Weights of a small masked image model: decoder layers 2, batches of 256.
Rows from block 8 of the encoder of a small masked image model, named by matrix and row number. Rows with one number within an expert belong to one neuron, the router's apart. Each number is 500 + 50 x the weight over its row's rms, rounded and kept within 0 to 999. All counts start at 0. Numbers have three digits each. After the name is the row's rms in percent of the matrix's.
Before each expert's rows are labels from the 100 images, of 14848, where the router gives the expert most weight on average: "strongest on" is what is common among them; "peak on" is the class under the peak. Only what is clearly more common there than usual is listed. The data: rendered roads seen from a driver's seat, with toy cars, trees and houses.
# router: router (encoder.blocks.8.mlp.router.weight, 8x320), inputs 107-213
# up: expert up (encoder.blocks.8.mlp.up, 8x80x320), inputs 107-213
# down: expert down (encoder.blocks.8.mlp.down, 8x320x80, transposed), outputs 107-213

# expert 1
strongest on: vehicles: zero
peak on: verge
router.1 096:515436551479544529455549523558558542463527541523485472578439464512647498406491509493504515450511525532483488514433477467518483492492506530435488407453565470539579443630404472499415495468443561415531464487517557592531484459453516418415549488470513490550539461548505412494457488537480406495560645526547491542443556552429451
up.7 078:472502500477481425500500483499500510548329503508504474503342609503501505498499499501500674500498495501335498521503499501493496502502380507490500499564404356506491500518469498498426717504503445501511500499498522495501499494502503502505497500492497497500500501463508498495496511507496502503502500507489494438500492500591498
down.7 088:501499500359507499506502584496499500504494494501511492502509498492496481504602547510499480500499503502500467490499505496509497494493505502498501476498501498496496499505500490503506497514499673570499502496490512500503501510498504501502505494550499495493503505495503493515499500505691496505503495501499583495497511503529675
up.8 117:492496500498501497496464496499501565526487504498560498503501502506501501500508501499499498501501520613542501497502505501513500437495506495501508448499502500498499501494500513492500498494505497507483499513499521500438500425499497535496503493506465570501502500498501449500534496511499470792487500501502495433627509502496498
down.8 080:492497500504450498503501497497501496510506494513497515493502500437506412479501524526507503521493509280507500491508370481495508500465355498514498494507496382498483488502245509505330503500504498495494461506501498497502500495497494499496499500455511543502489498523502472482496520507505498501497514500462534498500500500491490
up.9 095:497553505568497495507498507500461502438499510498516506490525497534257502500512525500503551563519501498492503500497504509499494475502498436512516450497495502501503505494483504506504497491503498512497506500483445493506499500500486594496501513505498496504495500542495546479505466479481501515510340491500347493920497495519529
down.9 140:490849500503497500521498497500513500498499490500504501500498499497296504500576498500503530503500502500503504496501496499500501504503497505500550500501500512455499500291479501499440501498499498570499527500500499500500501500483499500501499501495501499502503500501499498499499503498499498499478192499501502499497498502460517
up.10 100:494490503499501500562650502500448505492508501519503499498503500419499499499503499500503500504500500465500500463542502505499500501497495501559485500540525421095500540448500503503503500501499500500503496499498496501500512505501482515500501501498475498500501502553500523498516368498501446500500499499569506509838510502442501
down.10 103:584502474504558496500598505509499500510542538500503500499503502504494498499576434499499498499500497504564504506494500500493503498501509497502456501498502524470507498470115502497497496448499497500505496501495492475498499488504490498502532504497495500504501499502500504496505657493497500499502498497499501497501498503502486
up.11 101:503474503490499496498516503492498496500505500497503662351499495498502497494505501502797501494502457520494497501495499494437513495597491492563592495332505506498519500501503471517527456500498556631501501498505514482498501496492503497505490501514472498261514502529492506504503500447504506499501501499535514528498484499506501
down.11 085:504501502822482752505467495497512505503502502500507497524493509495499500490671483485589456449500614499495502508505412500503504502520500500498497493509500500533436501502500340504579496504498500502488460489527496497491510500475500495507499498502500498493505496498502505500495500498500508508497508497498500501496498502506505
up.12 096:504501495502500493501514491417499497557505501499517505495513467376458493531505499540522505501501495376434499498501502489498501501511503497626502513500483495498480501502500499498498500489495581501497522253457501502742499499504423516490483509592500428464500500497481500494429500424467497781498498584495492495501502499504498
down.12 078:498496501568500611501498511501501705506513437497899495504507472532499501496647502500477499500500499501500478517505498515500513494516512501500503498499501507501512502506558438495498503501477491507502504503503498513471502501498506494508497512496498430512493501705490503497496494481506480505500503409504507501504497506500499
up.13 088:497467501499505496503510462501499500605479501505795501497488499503499504490504501500497510502501503505429504500503495523502518496501502503501565481492495492492500509500502500509502504502506498489499501625593501499496515441473500500507501396515484500499499498487506505495496504495491503510538499781500496469505501494508499
down.13 077:498496492504504715500487487502501492517499459495508501526512213493500496502488501495482499507502513496497215483495497497499426498499505501490502390510471499709527494509501508510428498496496475677490506499496465488500500508505514503501514526546497500500506501550507503335499498503504502504502493504438492499501602503503520
up.14 095:688503497507502494534497514370498486501501501502509502500482503503500385499664484502499502511501503500496501499814638500389497493507497500498557500630500501498525478503499482499531507496498311500615498501501500549452496500498500496489499507502479498501502498504653499508501497505502493497497500497165417500501502501498535
down.14 070:512508503492498507473505596537494507492492484504534492502459523499500489492486501505508494382485331499509608510477494486498504501494591492495501499501501499504493503496500416502495501493479507501490507504484506440503501500497605752494500500487506511512551493503492509503520499501498498502441492633999499501496500502514572
up.15 079:499509494498493495496493499500000540496491505500500496500500502489502580489500505497502503498686482503499498451499496499504487506494593503499504498501502494500498501501498499499502500501503458484509490499509501546499500499494491501499499498502542501501662500498500501502513477349506496416493501488502500501690504506497504
down.15 106:499503506504508502372501501494479495511503496503496662613496505504483619503505494492496505500499513642494489496503495483495489500510498510496510499495503496498496494495425497503504500492497501503491500496545497502538511500500492499501602498505496499499502497491498501508499470501500504500497442502495498499496498499569502
up.16 132:498501501500500498500542495500500497502498499502501571487501438501500393500502501498499500574500497054495499501500498498500482491505497504494503499499501500356502502504547501502503500501500530499498500498500500500726502542501502500498499501501501498500503504501500500561483499496575500501513501502493497498502503500476500
down.16 157:498495352499495500500498495495505503501498482182497507577504500513504604528500487499496497459501499585498499503501498504504500515500534499497499496500493272494500499506622547491483609489499548504498503502496559500495500505504617493500539503497581496502503527462498671502362352503492507512547501500546506503499578504498500
up.17 117:540502489497497503500659478500500506492500498544501502491507490501480496536499502504499537725501479502496501441655503495493495449518397488491495497499504500501420499501494502518499500515496482505500502502494496497449501507500510592501496505503497493467527501500501502495505499497496597495498502511502504412782489503498502
down.17 114:504585496508619502506490484499493445483500499498503540499501503503501501500500501499500532506776522550497499508503508731500497516549437496428512496503499498501507500340480495500504529527501147564512553501564503500491506507491498498503496502451498505525454510495498493548475496508474500510491504505503503501501501500501500
up.18 110:461504497503498483499499498498498498501499511500498499467503506501500507499499509503502519498580501497502501422497495500504500591498499512500500500500499502500503499502501492500500495494468500465506501499503509517499500483494500500500500500497538500500503501499500502501502498576503495498498500477503497501999500500474500
down.18 107:504496502502499495509499498500496504498489498508517511506496500503502512533515474497490494495062509525499501510499504336501503499492501480501507500498493512510501499490429504499501498501499500512505499500505494503498509468503485500502464498514498501501500498496499533487486513261499498505501496500505500504505501498541498
up.19 109:546579065493500501501498514498499512500498505368496500492503503501501506491499503496491574495503498469503463502494500496359505515498473503500501506461220503478501499502504504497499499497493500490502503549501501503501499534499499496508492499497499502502497497470499504433494430500497504496452502506508512503500496502495498
down.19 098:500504474624497450462502486500423471500502741498501540501500494494506511503505499501505564470494500484494510507501499502574457499501499716503508509494501500498502495497500499496415498514499503446505500501498498499500496517506496493501505547502494499506499500501504511502443500510502501498481501488501383503502482496520504
up.20 086:496385499485491496498498487499502503520506496515509587501498493505500467501500500506483502503502498497493498501494513457523408506500501468499471480498504505580500500495483416496524402492492489531497520468494624510504499504500500500510497506501506499504500501554499500600500502514637501497493501358502499497497498501495502
down.20 079:576500498498512509497503506499514488217481502498502456508497541503500492524381499474506494485500497499498506500501769498658675504517500485498373506498498487558505637509491536501501508497494544500498506464502512498497500498497499501506500509452537509338498507511499497502493496501494537500497504499501445501500499500499505

# expert 2
strongest on: straight; snowy verge
peak on: road
router.2 097:503571457457383490471623477484545476493450450509581507447539512474441506607505543526537495546469451500508468560502499542548502487422480420551462504490477427457517582487650550483632436448454492462456589459509393457475478463567440532485572507494489471508440477524529484509576459523530609506464558547594517540450502497616578
up.0 095:492499509511737493478496510503504497502497499558498501503499498500510502425500504502492499499498504503500495499498497504531507501498500472498503497507497507506500620524505499505458498491497523383504501500498536502500502501500513494503564502510502504515501500289498398492519505487499496493501500495495503499505504520242506
down.0 092:499500500488274489501531504488510499500640472480477506512501491437497147518516499510517498516930503499506500508494497527486497500502502502498484499502495501497496502506495500503457500498498496524736500501502486521506490497494486499502494499400510498483506496432501502432485498496505646505493523493507496496335606495500502
up.1 050:491493498491500491517498473502496522488503495507481495508513491472500491497501489492494497496493500502511495498501497513541494498493501493506501457523562503504410496361500481484518505373497515508564558504483503498502505501501492653493379506506522494487501509533501505490501497501505489496509499504475510498513503500500490
down.1 099:499504504495504626494499472518500496405496495494501502485458501520501501590498503501483494496503501495492458494498503499494503502499506453514506488607503523493504500494501526521547473521500467501505230502495498502508507487499504503510500511504496505499493501694495489501251576500509507505501489509497515481503536508501496
up.2 146:496493498492493616468496498384513501499897498501501465506475535498500493501670492501511506524499492395461500501499499501564501514507502503500619499517499498397508499501502502533488503501495227503503496389512496501625504508502502498514506492653487389454493498399497520452495505503539518504518500541467490500500551498423500
down.2 095:500503839428503491501505501499499490500546496499636496499432501701499504503510498503504511487498469577527482503497506499505488498503500505468515498501497496508500502509498682496502497499499505495510498506504509478495495513499501500477500503556496506476501500280503506494501503509493690501508502411499517512499501499501491
up.3 014:484487437533492515512505500516489487511500524495445560501528529536489555529474480501500539566508480511504473539491526512499436458518424521500431451507497418500516508490498493410575511517525547488452515477624492453525498487507501533479493511431435457615495471543473424474462436498420492484559544490458817553503595411450469
down.3 021:535461545540515528504502433513513496513539475488497519486517481453534572543469523481490469491470539431598379509448492469472524498558487511494456545528463489498512476479479588531504492488481518543815488523484495571579479495492531492503438516524449512501464492471531466497486483500689534628479494505492477382505480476559508
up.4 016:495476453560485495503505527545491535511485511532452510521503548541492762515484489474539524539505487500515466533510514525451452442499449520514417461528486327467503504489494520447541532516535571456468521492578463449501494506461492542480502539241408490577482472527455394468444453504473481432512537517480537522511542436502454
down.4 023:517352544524514516495493454508568504515553504498505496485502464435503517523500514466495437469448553437569501514438503456493517513498496533498476524519477524507517474473490594527499482502481527519583480522499487574587498501488520473502478500531470516499465483466526449510483463489660546582500487532487515323523481471555524
up.5 099:548497498490498612517502503506500507500513501497441499499407534508498498415500497495502289393496494449520494499528506500499517509489500727514544497492500504162501500489500494499522515508512495491500502499507516488509475473501497490496499500499506501499500485497481492497500511497431477495503501500525508463499491498500497
down.5 105:504497491532493479500490497518504492499499507492503491500517500507496500674483499505503554500503498491521334497397539498359498434583500370490376504497498502537504500495497487499497441500510505491467491521483502460501497535501516503502511492500433499494497503500496500494512497502497519493501485441499504506506508489500501
up.6 063:743504489494498517501510506125502498503497501502503526499494504499500505515500502494500455500476472386502496536481503498512500498490499507508499486504500500495477499497505502005505493498497487491500503497504695499474498507485387680501489509495495508500500489502500500500492499503500404513497504518534497483452500505513504
down.6 074:423495501499547495494500506500493497503498498477508500504524521663507547507500493496507489493492615499509457492505499490494506540497491492510496542476501502490501472504496490501529314494515569492495499509505504508520477503503494494465485503637489490478498500581514502513499484500509507493510497500603521484509493493492484
up.7 067:501506788503494497494503610503508808594502494503497329665497484514446502490622504498463493493498501694494513492499489506524502498504536492511513499454503499550491497499499504503502490480498486501357497491513507523504502496496504502517507504502491490487502502498501475460507507505493467525483500537496487505485500701515496
down.7 165:500497557492496500502500501496498498499496481522504511439505510498493488497502500497502352497490500450499500497499499496495504530493505499501496495500525506501500500497447500502502498504506500499498475499501494502498442481499500499499493498509497501496502502497506500501501492497498501491505500502501509495502500482499499
up.8 013:495486443525467474474516501523500500480488517506449584513515678551495528534492500487509551520547494521539515518487521497582460433516463529512463451480484503515482504491511488434578482520550523466457525305600526450535481487449545564438520533484390390592489492531465473493518434490446483498527538548455553535530492447448352
down.8 021:519466533510492503501531443489577468509524506501493480387531500473472583509482517503488367489472536433558217501484509459515511509530474503503420497511445077531511482485496512517525546505547546519501448510503500551584474510509530470474474541524501524503475496463535477517473437493669527625523463502495550394504489499589513
up.9 126:498438501496486499560500461511502503498500499502497499502503502481499498510499501514497495495540491504498482501491500501509499503402500502500608498486500493505525499499505495498503442429494496500498501490505496498639496499501543502499507497493497502503499498529497500503511502499500495408500501502495499568539536497506368
down.9 106:503496492491504501215505473415496504496572492506511488489497493498505503472383499512496487493502509497467496490496505494499432575506569488493386497618504507514499507490404480523467516514500546563500497434502496470525497491525651496500497505495517530500538507483508500507494495494490512491510500455496496489502504503512505
up.10 106:543500504475498498505501438459496554502492500507396494477486501498497498510502501499491493503199471495499515514500496499507499501517499492498499496494500508467483497501475489500450498507504488496499496514500524502502502512489498518478417500519505500491497497481498535500425497493475502503507502490495497501492490500481478
down.10 108:500511498507500500587502509507498503498496232450497516497500495389494494572499497504497496502496499499502502500497529499500513497509502508505499501496498497512499502500297522499499501509504501499501482496471758505483490500341490500495499503497501499500503500500503504474500508501494500501502496570494507490497501500489494
up.11 093:497430497501491502501503539500504494383497497501502495498573517559499505500499481505498715498498502510508528503504497512507492498510500508506461461505500498508479438499499514509507524510504513501500496501622468485490486512496497500498502504501494497475492500583497403498498493498501514468485502497498494479500825502489499
down.11 108:498500503516516495498514517503504569512505496500493501501349492480470496541504516512486259507475498489502480501501624481493501492502492503496505500496496499500497496506512516505537499708505386419507495502502491509480499509494478500496497520501435509498504496671497502498527493499501499502507495477495482485506502534519494
up.12 110:501499489489929499504500500501382533460301498496509685500499500431498502501500499498501499505501495501501500503502501440496499499611500496504440504492501567492497502506254501500501530499498495495500499501478497497486690547500495501500199633510504504500498501502501499568493500504508503503504500501502486493501482501514573
down.12 137:494498511502192497497499501517501519500497499546502500534501508493501482549502501547507498509483513500504509510499499504504502492484501483506502496500500500501499500503501502500498499484497500502504501502497653508405505499506497499500498494530534494505450414502500504405497499500502362615494519650504489501494503499506497
up.13 030:499512486502495493474502413488513371471491508485467555499506493540497495489494522483491547413507525555500512500505509497531489473553490472507463496349498509533488502494506479476483478499532503505484504342545292485520494502496547520484516511514503418515523498517470482498541494487520502517505518501487548519501470496458446
down.13 045:509497507492499505502506435504532502501509462501502504462504492500442680492500465507513449543521505502567224507490487510513488532555472500507490511542483065500499490503478497513460590515550525550497478509523521485562463492514520496487499549438509486479538495500520483495481481499581498537542478453500519501483497507532499

# expert 3
strongest on: solid white line; vehicles: zero
peak on: road
router.3 097:537516440502595494570516492499440420525492454408513492401520564496448503431504496521507539505495542510530446449491577474484499443599497462546484546559513532477454536477421573474529568518485507484467508517522480447406523512569490535539399483505546519455453539481495556469515451543482548547411424505520517381509489457486542
up.7 084:517506504505530501500505497502499508494494498497442505485462523499537527488494374489508496485502470513487505496490530345499488494510498506504501471562497496500490502590395496507490500497509501478494500394492522501493504488416514506500408506459506501497513511502502507509362507515498513504547491517500501504486497492500497
down.7 111:500499501501496499442503507510499502498499503501502482501500496499499498501492501500505501504521523503490518507500516999500502498499497500501501503501500501498501501499726496500500501496507497503491501500486503501500449500503499499508571501438482500500509500527499499488497500505403501505500514501500502502504500500507500
up.8 095:499498500510499504518500499501499498500502498501498500501500500504500500501500499497501503501499502501500439500093499500499500500500500499499502501497499509498395500498500500498514499499000500501500501503498501500500496505497486636518501498500500512494499501499999486494499500496497500514494500500499501501500500500501505
down.8 080:503536501494504495473505508509499439499500496495505504504515494497501500500494495492503488521501498504503488502489503494532505498500507514504505499501525523503502501503501491499492498500500487503467503497493501536497503490544500500416502497505486500488511492507999498513380507458503506493504502496501503494517491489521499
up.9 013:471508488401507449511489504497491530515498512476499610486509502478399484456500502488522471486502415516508456495486518456500459522531506471519482556534514507508525499491494390492489536503445513509496501507488505503482476438472560532474501493512587574491529513480503524501470535490494587482492502492474497441508481492483485
down.9 016:503465505454466496500515534508464539516504500504592446512457494571510535504497479510492500527584479443486532518519491484537524502491497504497553485514500492508529517523575503504546523470631504513506519505364531512494471521580476497515520495512471507536494485543503465501488536476544499504551520437577498435484591493521499
up.10 056:499500499501500501499500494502500500503502500499501498500502500500500502499500500503500508500501499491500506501499497501489497500503501501502500501502500495506455284500500496500500500499501500499500500510494488498497495495502501471497500495500502500500500497500501496497501504500509500500511503499443499500498516500500506
down.10 075:498507505503500502495498501508502453507496496496493505496502470501503492498494499501502505512504486500495510501500498502491500499496495501508500493503509496498500496503504499500492499506501461502496498489496504501511488496503494497501507499500489501497500500490500490504501504497502498504503496503500509502507505495502498
up.11 056:495496501503499520498499503503500496499504493501496497502502499506501498495501500491497502503501496491494466501506496501506504503497501502498502496492501508493505429501501502497520503501288496499500500506500501500502489506492501501566500498500502500483500500499999500362501503494487500501507501505493498500499498501501505
down.11 031:491515509489505206500544520522500388517507495493513511510536486499499469498505502479499493509480489467512470501501509456504519498503512525530497496496542534504507504500478501474497486502488476507469504501486504499484531461518507501368488488495505505481525479519755505507499506464506511448517513477500487498543495498558506
up.12 118:498503504499499492501501485501500503501500330500502526498500491500488498498500495495431492501615499496498502670500422499500504502499497497497499502496498503497500504500500501492499502501492499506492506500439518501502500500499514498500493505499502501446488307503501504507504505501426449505492502489501473500500501500501504
down.12 087:536497500501501504500495495500502598488503498500486506480499504502503498497495500503441499548505503518500510493501501503501493500511500506500497504716501496499484502501510465500527500501508500556728500499501494504499501500494502500493513500501501504500499503499500495497504500499557459502508425510504500503500498502443506
up.13 161:497500501500500491498500498500471501499500498499500498500500502504280500500499512499580501505497501498477502692499519500499508499498501504501499500490502507445501499500500263501500502464499482499503499364501490504501499502508498500502500501501498498726501467512502500461507570498511500507501739501501501500493504501498496
down.13 101:514499500503474503503502502495573504434494503499500466483499499508498509498499496499535518499543498533500496500499500497500454501498504499449494499502498501722495500497464499499496504505495511497501495505499501499500501149503502500501501500447506501505502502500500531501499501504396503507473501503493561502485497408500498
up.14 121:503488503505497478504500481519474506496503495722530502636483496518495504733496500492549517492500504498519506503501500493500503499509499511504501498495500499517495499499510502508594473483503570511503494502499501489503505501474501505458504500538499497382545500502502494424500734495521496452490502513495496493517493585483484
down.14 103:500501500528434499504501500498313502500499500500498504510502503508500352500501502499492500498435498462499500501500494497503499500502498498495501500501499496499500499154498551500503500012500500499499584495501503505499504495494499502501491501498501495503500497499500512500586501495490489499505503501502504498499499539479505
up.15 072:503502512514495851450501680500502508505497501498464503491371499489499507471499502505504485498522499497496509499498499499586545497471498423512503498503498494493483205505497505501484548497499577538474501517486505498479502606508521502509487501484506497502500495501500498503499501491500500516502499498500506508491503500511505
down.15 058:386498483486516296492491533512499485510505602496592513675505500505502461520496508495511501468486572448540489493490502475503628488508489535505494520480494500463443501463480482496477447496400346483515499491434461305588504511612437511501511498491490504506453503492500445638500485469509501506485506499358472476516502491500500
up.16 085:510582502497499508502500499489567495504498499501495494497492497496501495503502500505505510511504497513501496500498501502471505456490500502492502496507742597491515502508500504497603499493499500497495501492503514501499511552502508549539501492496507501499491504507501506500535620509455499500495674499505500505506496502442505
down.16 113:496504435427524507503495371517492482501496508500500500498497575518485403505506502508498532513501504503500501500498503493507499499500438506503503507513379499508497485553502507500520500494496504498493426510576504500502513488502485502500495494520501496497494500498499504501498501507498502494498505496500502487490534497524504
up.17 093:502501574500501500501500492500234495333500497500502500500504502511498492498500501477526506501525498508496437551502440500499517501497501503499426496497500497502501497497499504500563503496501506494501489357501468500501499500499503499508484495500511416499500505496496511481499725520500498499572507496512499483500488503503505
down.17 091:497493504505502503578503500500501500573493492502497495501509502498500497506510507507488495397494493491500506503500490498506503504498498498568509506502486474503500501710990503498509501492499501497499476494496508511501497501501384502499472499533734501494499494499500507496499501486502496475501521496564504490497517499489507
up.18 131:533499508533502499492501508500504499495501568501498501500493505567492500505499493501656497498468508502475499502502500501508502494500500496504668474540500501506495498395499495502500522498506502533498527659495502486503501496501501493505499501499501501500502499502496502500502504514503501500492501501445523503498464496422501
down.18 107:223477498499518498517492603450493533495495516500456502622532504507509500500503520498446466500498484519504447498498467500495500508534498463501503493494496328507451489496500431486371496504508605503494501539507501382502502581490481504501591500557502553542501500491501502499483458493490517507426501497496377485500376501540259
up.19 085:500501500497510501509502516500499511504497497481500474497500497498500519414499500547481497501500475506494511465498331627515510506502496496481498499498499502502500502552499505501501482509500502497493501500504497502498000503497496499502498768511499491496494504497501600501501501490529501471505488498509484500501504500500500
down.19 083:510494500470502507476500506502508483506504513506486549495463495497663501478503500377500476505504500496502504495500496502505481493512500493496488493500508485501498501494507460499506494494509502509505566504504495503508632502497501497503505473502503502499499501489500493496505500504528528498504497523504497538488497500493490
up.20 127:494504558492299499513499503500500512498494500567493496498501511525500542503504503500447479501501486498507499512491478557503498502505511488504501493498505505495495494503504454503495502492486473496502494501519463511499509511500492505501459517508500546513495261503496498502858545505508495500404647538501500502493483504518504
down.20 146:480495501502404498505499499503496501505502285500537541597499501500502496500503501501494533492498500494500500500500499501501499500499501499593499497500498500499501501500804570500502523501499495500501500499500498500496502500501500500499495501500874500502501499503500502505776406498499496498500534500498500481499501500497503

# expert 6
strongest on: truck; vehicles: two
peak on: truck
router.6 121:499515505536531501550437491503461483460549603639453541460493444518438525576574454510457523580536501480459500454546560466469519482499510499489528430461468454532475459482519516541425491555515495543652554474522517529609498528460511521538452514502482581474507516437491506525453437487552470517513488386441527427608465447451439
up.0 105:452468423504500503532502467501501639498498500501598537461499501473496502212499503512507495499496498417501477500501501485499490503500500502490497500500501439496489544502496500499350498497490493496500501504534503497508499501499534502507493547504502498498501501490502518498502498400436506501501502469500503467500377499504506
down.0 095:513501502498500499490500499501486493504501497500505501499543431764501504704497497495498426454487368486512363502500507500835501520496509481498428463493501502867508500532511351496480512507499510497494505503500501507499505500501505499500485489503505499500496438497506505501499497507499501500495479443502502498499521500511517
up.1 069:522510570499501500507498486497500534496493501499412494494482498496496492514498330499498520572498499501460504503495500506515457503492479506501498500494333410501511497498490506470510497502529504288499499500499497502507497510495508499499500503501454496505493500468504502505441504519495490501502503518720504539509669499491507
down.1 089:489500303498579546492447512498521504497602501497519501491486509495509498519346506513532502484502501499507497493501503394501498489511496498498500505439500500492494495500495493507382501498574499557488518500516401500505495556549485498501499498500495500500494501495501497509507507531487530530500490492098493518502338495492497
up.2 121:506500501499587499504485432493503490502499527333511504499547500471477498503562500498518525498502473556499568500500495500388521500505498492548497500500498496077500502502499504497511403499505490493501500499501484499573502457497528509504515497508481490485231449496501511503481500500497496496513498554386501503504499433496500
down.2 074:506492482503507437503505518498497563500448500449490497499453502501502499498496500501517494518491486498500544496501474501506493458473441615505500495500499500512400502504507451505486499499501463507486505486600497495525495520707491490498495475495514428503495502499504520584513493499532502503504560506495510504568687497493428
up.3 148:500502501501500506502800458500500501446499502499574486500501500498503504500500496499485495499499497501494500500494487499504498502513500501501495503494401505494499499501502497502499501500498499499500499497504319469506500516500501497501499500499504497501397499496501494496499500499527499499502495501550543500500507497513603
down.3 111:510495490504499448504493444499492476499499507612483497486500496499506493574492501488502498500483517500455501495497527500596403502500504495499426499305512516436500502474500499504504497479502505516610495510505495498492496507491579503502490500504495521478500498496498496496515501498493530501493508500379413501518500502502500
up.4 103:440499502500499501505524509500501502499501494530492497499504501500490499512497498497507500499457496452513417500501465493512500501581585501516498500502508503499508494416501504499500499529491505494501501499501494500496499464500494506510411497497496538502500344793493494505495501496506464489496501499497500501500505501527559
down.4 072:498509507501545494512502334493503500484514504497503496499512430501457384521508494490515501509503475495480609496481502614524488496504496500506590489501501500546473499496500453495592499506426488500498471429496503518507493600502478497507517502524485492497504503331486501500503513504498515482496293492507500498482571504350498
up.5 137:507500446492498499498536480499500499500502499495497494498419509474509531453498499498497536456545562496506565501493498496495488491502505501506400633502501500474503514535504502480504503502502497500227498463505501454360505498489407527502502499496501497508491498499500496494501501500495498526502502498531488503499597503502540
down.5 214:498554454401501571502495500499381498470501500310500505501501500500523500370496500504496501446501586498498500500500516500500501501509500503475500580651500577469496500501500496500498500501500503501095502498498501500501511503500428500502501520500610495494500537501501500511500500499460500501493501573501496499508417500500500
up.6 136:495500418489499496497453493499501509651520452499526497497500473496500499500574490469502504500499499502501499500501500497497485504496567606501587498497501497499507499500499499500498533498500500508500499500498501506500501497507487517502499495512520488501504474501500552463498501499504497499506497494493495458498500500537534
down.6 099:501503508503497494504513482499453510499503498500497511500610508500505498655496500502502500494502495481497493518503555495498499501507462497490729504494496358503671503505466500495500502693464682586505495503562495614501502509481509498499490502466502529497612492487502497502564270494502509478500502283497501502393495501504524
up.7 089:515485501499501493500501486502498501505493503500514498503501500495595501501501499497502499511496498406496501500498496500499502486499517503496501500503421500374233509502497494566498500500500499477501500504494501501494516600499500612510494497505509499496506501496499514481503500503499493471544498497223494228501499500465503
down.7 082:299501500663501478500301435473499495505498500500495502517447490474501485514538500506489502496485595495500618502501481491500483506497753501515528500495496500474500516497477500613546500501511479515553500501532417497505500494470484499496505498504481482522503500505482500495501491503498501499499500481538498500493497501500501
up.8 085:493461503513502503501491508500485503504498500500490498495493500500503617506652468494398498498500507490500495544503488304503501500505501504445523496501499495490401502510497486509493494515514483501502501501505505500504518496481497500503500743503499499499502504504504501498491497494502500500493381518360499498503500205496499
down.8 066:505471592515491488504578491501483450615465554522497492500499494504490500510498510485499501401490502499497494513496501488511494504499496504512515511469500495490498500465511475500494499499485504500609508499503448476504413498584513504497497492505501506501500494499491504517499482409466511500463577499504497489475471527500506
up.9 126:502501501497552500500505377510500505491499500501538523500498497481500467500500500497502500497496497470513499522501498497497464500585501489495378524495544499499592498498656470500568499505435499498501499502499500501497500517501500500433500522332505505500500498553503502492496497485492373499474499498639476500499368497500497
down.9 088:501719485472501600495504507502528495509492503494552503482501485498479502484501502504469370512514498502671514507501506505473505496502469474498415500388510509491511498379499502414511500500499585498524459534505493515502497510503499501513502497438485532506503495388502490504496441505497491499499505524498505502519482499505466
up.10 093:497497499501497498496499498500502498503501499500498486326505422501502563499502508500503497500502496500503412505502501441499500500512500500494525500496497498501478497497502501496499498500505501555499499501503321501502500500500529497500504501499499499495414496657495469501501501500525450500491502503651502502499509499497502
down.10 063:430506501537493512502501396500507503501507504496480533500502278501505502493501496486498498500500510487505513502501487515503503503503669499503501503504502499360508312504541580501501500501503488503499490506507496503497504500498498347499506503487501510500501502502497501503607539487474532500262511507501504500497497503500610
up.11 079:452498532479506498207499504500542444501590500502499485501508495449501488507663451411502505503491498500493490333501501495498500501503496497489500503314500546503647493500504501502500499500492485509510500490502501553495497508489501488506513503494486500470470458508498499505473503686505498503509274496355498499501487499500496
down.11 070:505509494512485511507509500500476497505499493492512500511505499500495500501551496505512621520493537507499495507501501503497503502485420501535494498495522402493503509522510551494506501499500499502261498499491502501505497486502501496490503502498491515505468577508501498500517507495504490501503505493501499502723500498501502
up.12 099:645501398491500501390509557500498536490500479500502497504488501569488498534500496496496513506458439495504617505464499503489500501375427502500501498484496493500483490495502496500507445500512499496501507506500470498510493501559497495493493502493590503496437493529504501484459499508507599463448572464495437672504502499417493
down.12 090:501529487479508493507500498491499715497475524492486500495499500500481572379471505500506497484503499506495512510502499431498502495505385510502499502500500463505495500698497486501501505502498515481490502521501642484501658501493507497501495501500498494453514600486497587494479499506491496495499469503513505502505501502553511
up.13 101:683505496488500596494494458504500499501555505503392500458504500460500506498502496499476496502500496499501547517497499507498486501497497497463499500565527499498347499499497496495508498506499490498493478502484497411499499550499505509497491500485507497593484500498501499556559501527514612499518515621503501497364506504502510
down.13 070:352504499509517509511494493500490497501506571494306500494501506482817501492505500499497504500506496604499496500502492503489506500492471497474587500623512495490500503500499505502336500502393584517501511410502496494538500498496550502499467505521500503488495501497510698513526507498506493501511509496503501506536500502497572